{"model": "multi-label audio tagger", "train_examples": 39062, "gain_aug_db": 10, "norm": "batchnorm", "widths": [128, 224, 384, 672], "shampoo_beta": 0.95, "precondition_frequency": 16, "adamw_lr_other_params": 0.0011, "final_lr_fraction": 0.05, "warmup_steps": 360}
Rows from block 9 of a small multi-label audio tagger, named by matrix and row number. Rows with one number belong to one channel. Each number is 128 + 24 x the weight over its row's rms, rounded and kept within 0 to 255. All counts start at 0. Numbers have three digits each.
After each channel's rows are labels from the 100 clips, of 14976, where the channel reaches its highest value: "top examples" is what is common among them. Only what is clearly more common there than usual is listed. The data: babble in 24 made-up languages, each with its own sounds, syllables and stress or tones, from a formant synthesiser. In brackets: how many of the 100.
# convs1: grouped (16 groups) 3x3 conv (model.blocks.9.convs.1.weight, 192x12x3x3), inputs within the group 0-11, a 3x3 kernel for each
# convs2: expand pointwise conv (model.blocks.9.convs.2.weight, 384x192x1x1, transposed), outputs 0-127

convs1.33:135168120114135123131123128142104131164154064117131115108135130129110135117150119145131148154077196141128128092126138146135121133109144106146098184150076136145139141148179124110129116101136159120113138124106144127144097150128152084164131146124115114157110148075134147127106147152127148065101147147152198128141135120121095127
convs2.33:122155088118114135118153121137106100138105162149115162136144159113112140110120125189124112119104131114097099098108128112109123136114167115140125124101126122123127146111170153123127114154141128148157163136157127128092137176154078135134127092134075089157125124160104112105114090168105169116170128075173135136101154126180095123111137162140125159139100132136122131129135145123122119135141
top examples: /ǃ/ (60); /dʒ/ (40)

convs1.52:080137126129139065115168127116108110121162082169117160153146128096133112122146141098178184158131106119111100104098097089129185130129136139119125167117161139100103136137118073134177145144118149119150138113186144140081110133128132115167129147141130127135147133142121137148145119132084123156123112125133109127110130091121145118
convs2.52:120121168112151113087141164129146136145128108129141124141113119088139095148111138168146105148132128134119165129154110181096128138072145069108154167117136113160118144107133147144070135116187125075117137120122188051116143136155124152150150160091152116109191116160141126126159108081101100124145100130168115113163054145126150132147131144117132154152139127136138158165116105144132128148100
top examples: prosody: no stress (69); /d/ (54); /ɪ/ (43); /ɛ/ (42)

convs1.69:116128115160108138135105108144139140101152108122134160123143129072133086120136137148136140140128107111129121155114145214123255148122125113113113146118113118111143103119119161143131120147094123110101120128142112144115094092098116109113108111113145086116080107116101155113113104116112116127126116118113145106113138109144114143
convs2.69:157147105080097138123142105146150119153113147172144148125107150092103094123093096146127103146144110112103123120139085101134148085115155154106152139114162142130125143099149128111120137140111078097153120130131126110093137142128083123106123146103095115147188146085147092202138154161131112121120086126134136119150172127099149137072119124127102152113139112107172124142111121085133140169130
top examples: prosody: no stress (100); /ɛ̃/ (82); /ɪ/ (77); /ɑ̃/ (76)

convs1.122:120140133130121113115119121116133164109125113118134124116121125160143110090140126120089161118119091118122151121083158101169090098109131128155105146133117105136135128125112156098147129110132121121141096106134121171116124151094081109149142116111186164086113159071114080183128135117156101169159145079102101162159113104122109105
convs2.122:145172136133147160173135106134129111134148084114128121151116113144132136128144109096146109143149154132165112105144109166119097128133156137171121122142116110141098096158127157115109113138078151123115133127112091136126075094136103137087152126139139174118147131126088154122136155135168094132143126155114115108115133137114129137117127092092090095097102104096124100115126128157092162132139
top examples: /i/ (84); /s/ (32)

convs1.77:135106134124126129109122130122118136125146111125141133146156115123137112149151114138124151175006202091115134119115154134155108121119137102154133143109153126135129154091152113176083117123130123143138102157104117117126116130132129119120133129116149126126146060175132141108156128150107152088094136122148110133119098149149148105
convs2.77:094130165086164075140163130123094102112155107117132161140108135183036142128115139128102102133123127139141116090170130152120128128145168098114130149154087126081112114116154124109151124144136094131121118143152113160109137119094129142124159156175146102149075111091112118137147146136134133107085115113105134126118120093118127116108135094134122119159110130144147135108122139091114130103102
top examples: /aʊ/ (79)

convs1.125:074109121111123104123094109125109151111154139141107155153112081126128139101122124112134092143136104109097112085140099123147092110087112126116110120131154140159118137137118093166089101147122116150105121091096149098146075120142130116143108118113104087133125136095153175075126148141110170147081167178147144129112130109098147138
convs2.125:133109099140103085147135130122163204116114173145118136174102144123157131090106125142139136127130116096114077112149137113143092128105096153147134137099144105145122133132177143113131129122121116106133163120150143104139121118106132102179133106083098079125128137127061103101108106156124130116122119154138065141090174136125136168090146127111134093123126151132107116131107115105101122161134
top examples: /i/ (44); /ɝ/ (27)

convs1.27:102132155149111123116136099098128129131107107165122102113142122112118141113148128150106136100147149103108121132153141106109148155141137123092142106145125178167058095115121116114123103121135104092106111183105164113080129145138138151137119102117138142092084109171126130137161139079103129132163158081121133106190106133153127163
convs2.27:136106134119116138136132134143165129108114142149145127172135119109142140142155132159158135134154124127150163108112101169174118075129118134141121126075135109168088131155127129109157072150104145124122133141111170141144105104079137076115120188149090127135134124157134120139114163172125129120102107112131063152153107149088144134083132091143117105145114166131106115130148110109181155112138
top examples: /ǃ/ (86); /n/ (25)

convs1.47:121126133160105175172096150142165129122129161111169133106125109068187066165126110116114143164108175117133096121123115160084156148089178120135115113145121146133141131123096127127139121124127121132180118143125144150097136115131115119134129136144126123085187106162133151122141122104091110134144118105100161127153137112124151143
convs2.47:083141115157133154122112172155133114170141134148099136077184128138114123099106146135105125113155115148064168086143138053147143059093117160106096113122130132113114135121132130116155117090124107097170147123155119149104083139158148155086136117128145169121134167118112160121088131146106125158134150129174131117103120112117140149120169123138139093124096119159108087133115115128134176130115
top examples: /k/ (60); /ʊ/ (38); /ʒ/ (37); /aɪ/ (27)

convs1.73:160092148171135154109141159133129119083155091113156127102146121127119157130117143141114105191095117128132135130137137091148091097137113114169157103157095133105121145108106146112126130155128122104126114145127114114110155104163103141110085126124121159136185065111124145108121118141081152087105122134157150118071126160103124139
convs2.73:176161150139137110143165119126124142113132120112138116133152153142124119131123123124087157144134160074102144091128160111127135160147149171088138126155112139128132109093145117154163168180121160121121124133123101101127094122105094121076130116142144127139102151142084149124168153142133136124126144119118136115183106143148133143125093112132122122131128143163105095122123119114156160123130
top examples: /aʊ/ (57); /ø/ (36)

convs1.31:136119144102126119117134114132118095170024209105134139123103142130123117125129134126116134098135137154113132116141097133108119153130145121142127167077139135125132133131125144077152094150148132116129168081175147161116119120153109169100124127116096164130142091169136123132151122133150080118155124136129153120133138098105124134
convs2.31:125134133141111155110116115147121131109126111122120071094128172125135145151142119093136136185115133110119106119105088101089119157083139139062135140122116136136129136112210116110183107151135128121131117146127132143135131125131082096145119129129099116185069134100140096136143120136096182148156174129117086104116150118141119115132147171149157113116122123131112115120102190129085152138110
top examples: /ǃ/ (77)

convs1.123:104158118087126136106096149184126134106097154144126118097129136120121165146160136143132119100143143142158103173165115098123111138147127113132147142129122158129123154150101121116123141122110144153080086112149086113139130095112139167076116094176123125138120101146188150082111110134141139122103114154185155100138087158138136135
convs2.123:091181117103177104122132106112138124087088093112130162153100167128118119129120138095161107084182170103162112152159126152153178153158131146126183135160155127159106094126136133116129117115142126155130096093160138122111084096146079106167120132138128159116124158145110109172132120128171120150096117125155150145116131134072141165157081108110092112115117130138111118108136105098155128100152
top examples: /i/ (97); /ç/ (60); /y/ (39); /ɔɪ/ (38)

convs1.35:163108113123115143138112110127140127105103161121113127134148105149121149136135118105126164143160085121149105123133145169122112112130136119109111139122108141108139128112112026077236127108111105124150129106141126126152127107154179116073134130141147118083111146122118140122127140126136115131144108134167098101144133142142115128
convs2.35:125153154140117134140158098133100109096140130168176094168179134155111108104174128148125134169132102140117138096097134135105119114153089151123148148086129109111122118173153113125104170134146131073125144129139131106123106118123169094131187125117132112113111107145110155105116130137142112127132130110143118117110094137123110135098135114195147121129094132082110150129108166105121157118147
top examples: /ɹ/ (75)

convs1.18:115132149124139127149160101123142127129116165119102142146102152111123114105120142137117118148129130168170143115125142145113151116143112136147118108150147113115131182133138144136119104150093106128125172110152108117135091103107200077207119133152113102126139115152109131094121112127089166043173156137126132126110142113112109140
convs2.18:127172169121165112159169075147148113078127124107112163146100111146131140097113136130103132145110136151131100147086194131135123156135138119177120138124146148127144129111091171115097082121082113107153087129103141153149143138094161118148137151098131172143121170151149138128097115155124109157128092122165140115135124147132155137124148132107157072147142125142129086124131126191126111145154
top examples: prosody: tones (58); /dʒ/ (55); /eɪ/ (45); /ɑ̃/ (35)

convs1.21:122146120128098186166123090136120144166147147131146184111112158131144114112125134122172146126124108098121100121077121111097125109160112142157105106127163126104110118101106114158119092108119132134134149102158126119134140136165095182066167138147063113133118114125119116120130122102115130087129126119111117082166130092154112107
convs2.21:123111109122124105082177124113155125161105153146138122134122107133115103156156123093136104106155117117156104143108112121160134112121104112110115145124115163141153177155117083120105157109158100113134114150096188124118140137165164131141115118134133106084141151126141109140140115135132106166133091143152145140138109093139103147140109148112153126125139120105162177089096121142153105165151
top examples: /k/ (49); prosody: stress on last syllables (46); /p/ (45); /e/ (32)

convs1.20:106131112152129115111147133156162104096143148124073171162112124162127100163128127125118111156155156120087110083100141154127142131121096119113106129130150104115114119134096113139097144145117114139118141112195124154111101135103135146080092134082094100167170113144130144153069123134110135111087130104166099137129118104094119118
convs2.20:131122134075132149143111098120136147122169164155138098126085132106148123084136146151112122099118127147114169129131095172156093099143129128106111127098108103138133117113119132143128125170141087083121115138082194128124123110121116110142133131110134137126132136130090140131090155152141102117121131121134130126108127127174184105110138108099142146158115085105157136162130087099159208139124
top examples: /ǃ/ (55); /ɑ/ (43); /j/ (38); /eɪ/ (28)

convs1.25:097112129140152124122120133129160087061115185114122128135145128167103126127115127146109089100143109122131148147111136110113124127117136109130113100070219115110117174156128108103102119143107141101124091150125135127120132111120165138130113127137116134084123145110129118129155149171071087195133110125112119122133140155124112135
convs2.25:144160100110117147115163118118071118160132115138121133117126184100072129129119089128138124128124100110107136157160136132093095120091128106098159149137140124119142079106194127182109150107174144160127115129149111135097144136125110141135092167132118108114116125145143108140107137116141121154102123086108156118111102130144126120133133160124110109119151129132142116124132159124104099119127
top examples: /ǃ/ (71)

convs1.46:071148107146147080119092150142169123103133085097120177176168132082149114106151145135094118130137114147107135140083117138142128128188151138121126078143134142141122136121100153101132156147119125086119098163101122126128101126116119149117147133110100111124128141110151103120176173121181098147125152116119126133118135102129157153
convs2.46:147152111177147089153107114135140078158091145125124137150130142113140145164129139123132130082165112126099134153150106141124129128135127126110166122136139152060112114141134086147130145186124148119135110108114086119129133141115085104154155119178128133151125125156148156137100122164138120130072117122153117121109130107088128093126124127148172114117140090118126118136142121124141130128134
top examples: prosody: tones (61); /s/ (59); /x/ (45); /aɪ/ (44)

convs1.28:122124132112154117131130112117139146136125125114116135130147106128123113127128125131090150102169082108130129115137130111144114132128141133140127102165108112135133135119142218000193127140122127127136149124134131119143139114147134138124138136124100167103095150098135122133102156108131105142136129124097156103119126128129136124
convs2.28:102196149171135138152078130173105109117133132162128114118121122165135148119138127101151149151117139121131159108100149116099117128145099149126105130120116121167159143188113109114135112101123154122131132142143116141111148129107143105161139159101166104134114120112126169116101133119121124106139144125143152118101093126133142108130113099195140158100127127079140121114155139149158221112118
top examples: /ɹ/ (78); /ɛ̃/ (39); /ʊ/ (33)

convs1.19:094133124150133130128134124108158136112129135146121122155096121101149139085116158141122113157135158155109135096086071164102169221166111119156136138100109145169140142148126168082117107124158126108141109146159107128136122108158122136146087130127129105118151145166135107126100103107098111116096117141092105116118143086151133129
convs2.19:148161150108130149126127120139144127167100136170163148126115083088115076108089158179099142092141118174138162084108158143139150098139072121155079158136149116124119136156139148086105168151201107119130094126138131137142088144134130137105123146091193139122152133150120111150105116082152152130116109127116096122131095087107169115124092134176166098126168105141129138125156110119158141125136
top examples: prosody: tones (62); /dʒ/ (60); /ɑ̃/ (46); /ǃ/ (37)

convs1.12:170128116101111134134121112128108116138137102108121105134115112083159107155134129151111126157118154106138110153166152118128131131141108139106147111143130103124092079109106140127159132144117116131123131099185158095137138092125074159058102125153171156138131106154121148108153148145045138086111150117144109127098114125108113095
convs2.12:117141154161127130154147170122114136113073130156149141112163129146094123158125165105135124147119124142137151107139128128128153132131143162181147064133110130110153109155119102146120117102144145096041095100137151147151113167112099132133150131114122118120130109132124099128169070149135131183112156148128097094095099107112088076110149092136137123164134132132140150134114116098140144132140
top examples: /æ/ (75); /ʎ/ (55); /ǃ/ (53); /ɣ/ (47)

convs1.151:095125102115108142140162129077134119125130116139099079147117160122129087106160115123113112110138095127113143170115149146141147155077163124127115087129086114122104135150132123141107111160112166116134097121134138150136121093128189116157147155077129117145119124096112126173170121141103138109107120142142127135161091198131103162
convs2.151:145105168088136115133181116190132152144173126136106097142135109131140132116139108134042136123123126102095144156123105138099106104111124135098120146117121129072150132142116113171103150133148102139155099111116143114157119113128120137095115108142115118163119164117095167120089127142160105098140090144138109133135129155131116104120160068101123100142116139106145105117138134128081180166108
top examples: prosody: tones (92); /æ/ (77); /g/ (71); /ɛ̃/ (69)

convs1.185:081102165143111163147141145095150148147164133139165132109126111155125153114127133124090099107151100148131163097154102147105124139115118143089103163140133120132108119120108150106156159123146149115099107154111108099117115114158105086094112107133140085150157093109144112117075090082129132136116080120107118106120148084071129132
convs2.185:106155122111131149151107112126122135109113135129138112143102093092114125167145110184119107102129116091162128131111125122127098123096145093116129117124183142141162145125110160117146086146133082132138149140110177150126142142107115124149104114135122146118106138103146150114108131099144089141128106136135140108084140140147142135100156079121076129122109106109112131127099169122130133116161
top examples: prosody: stress on last syllables (42); /ɑ̃/ (35); /s/ (27)

convs1.23:111145095166110155142118149103160088177112152138089149111104139119142136141133143153124128083149078153125143143131110124130131118118125144127144118118138094120067138122115065112064106150118151117132126103163117119138154120116103133136146156113157156166105132140141136088132129130098134081144112169138105138167075157120097103
convs2.23:185114118135135135107155160130125103093085152144134102145181127146146134119123170107082129171180099133118103100146147106154153108154199113102166141144081104107180048157111165128138105133172130152124122135128142137142120145159138147134145140094149108128102118111136127170157192148154129171137123088127130097132103106141070123157133122121134154130100090107127150145117099147081131106138
top examples: prosody: stress on last syllables (71); /oʊ/ (43); /dʒ/ (42); /f/ (34)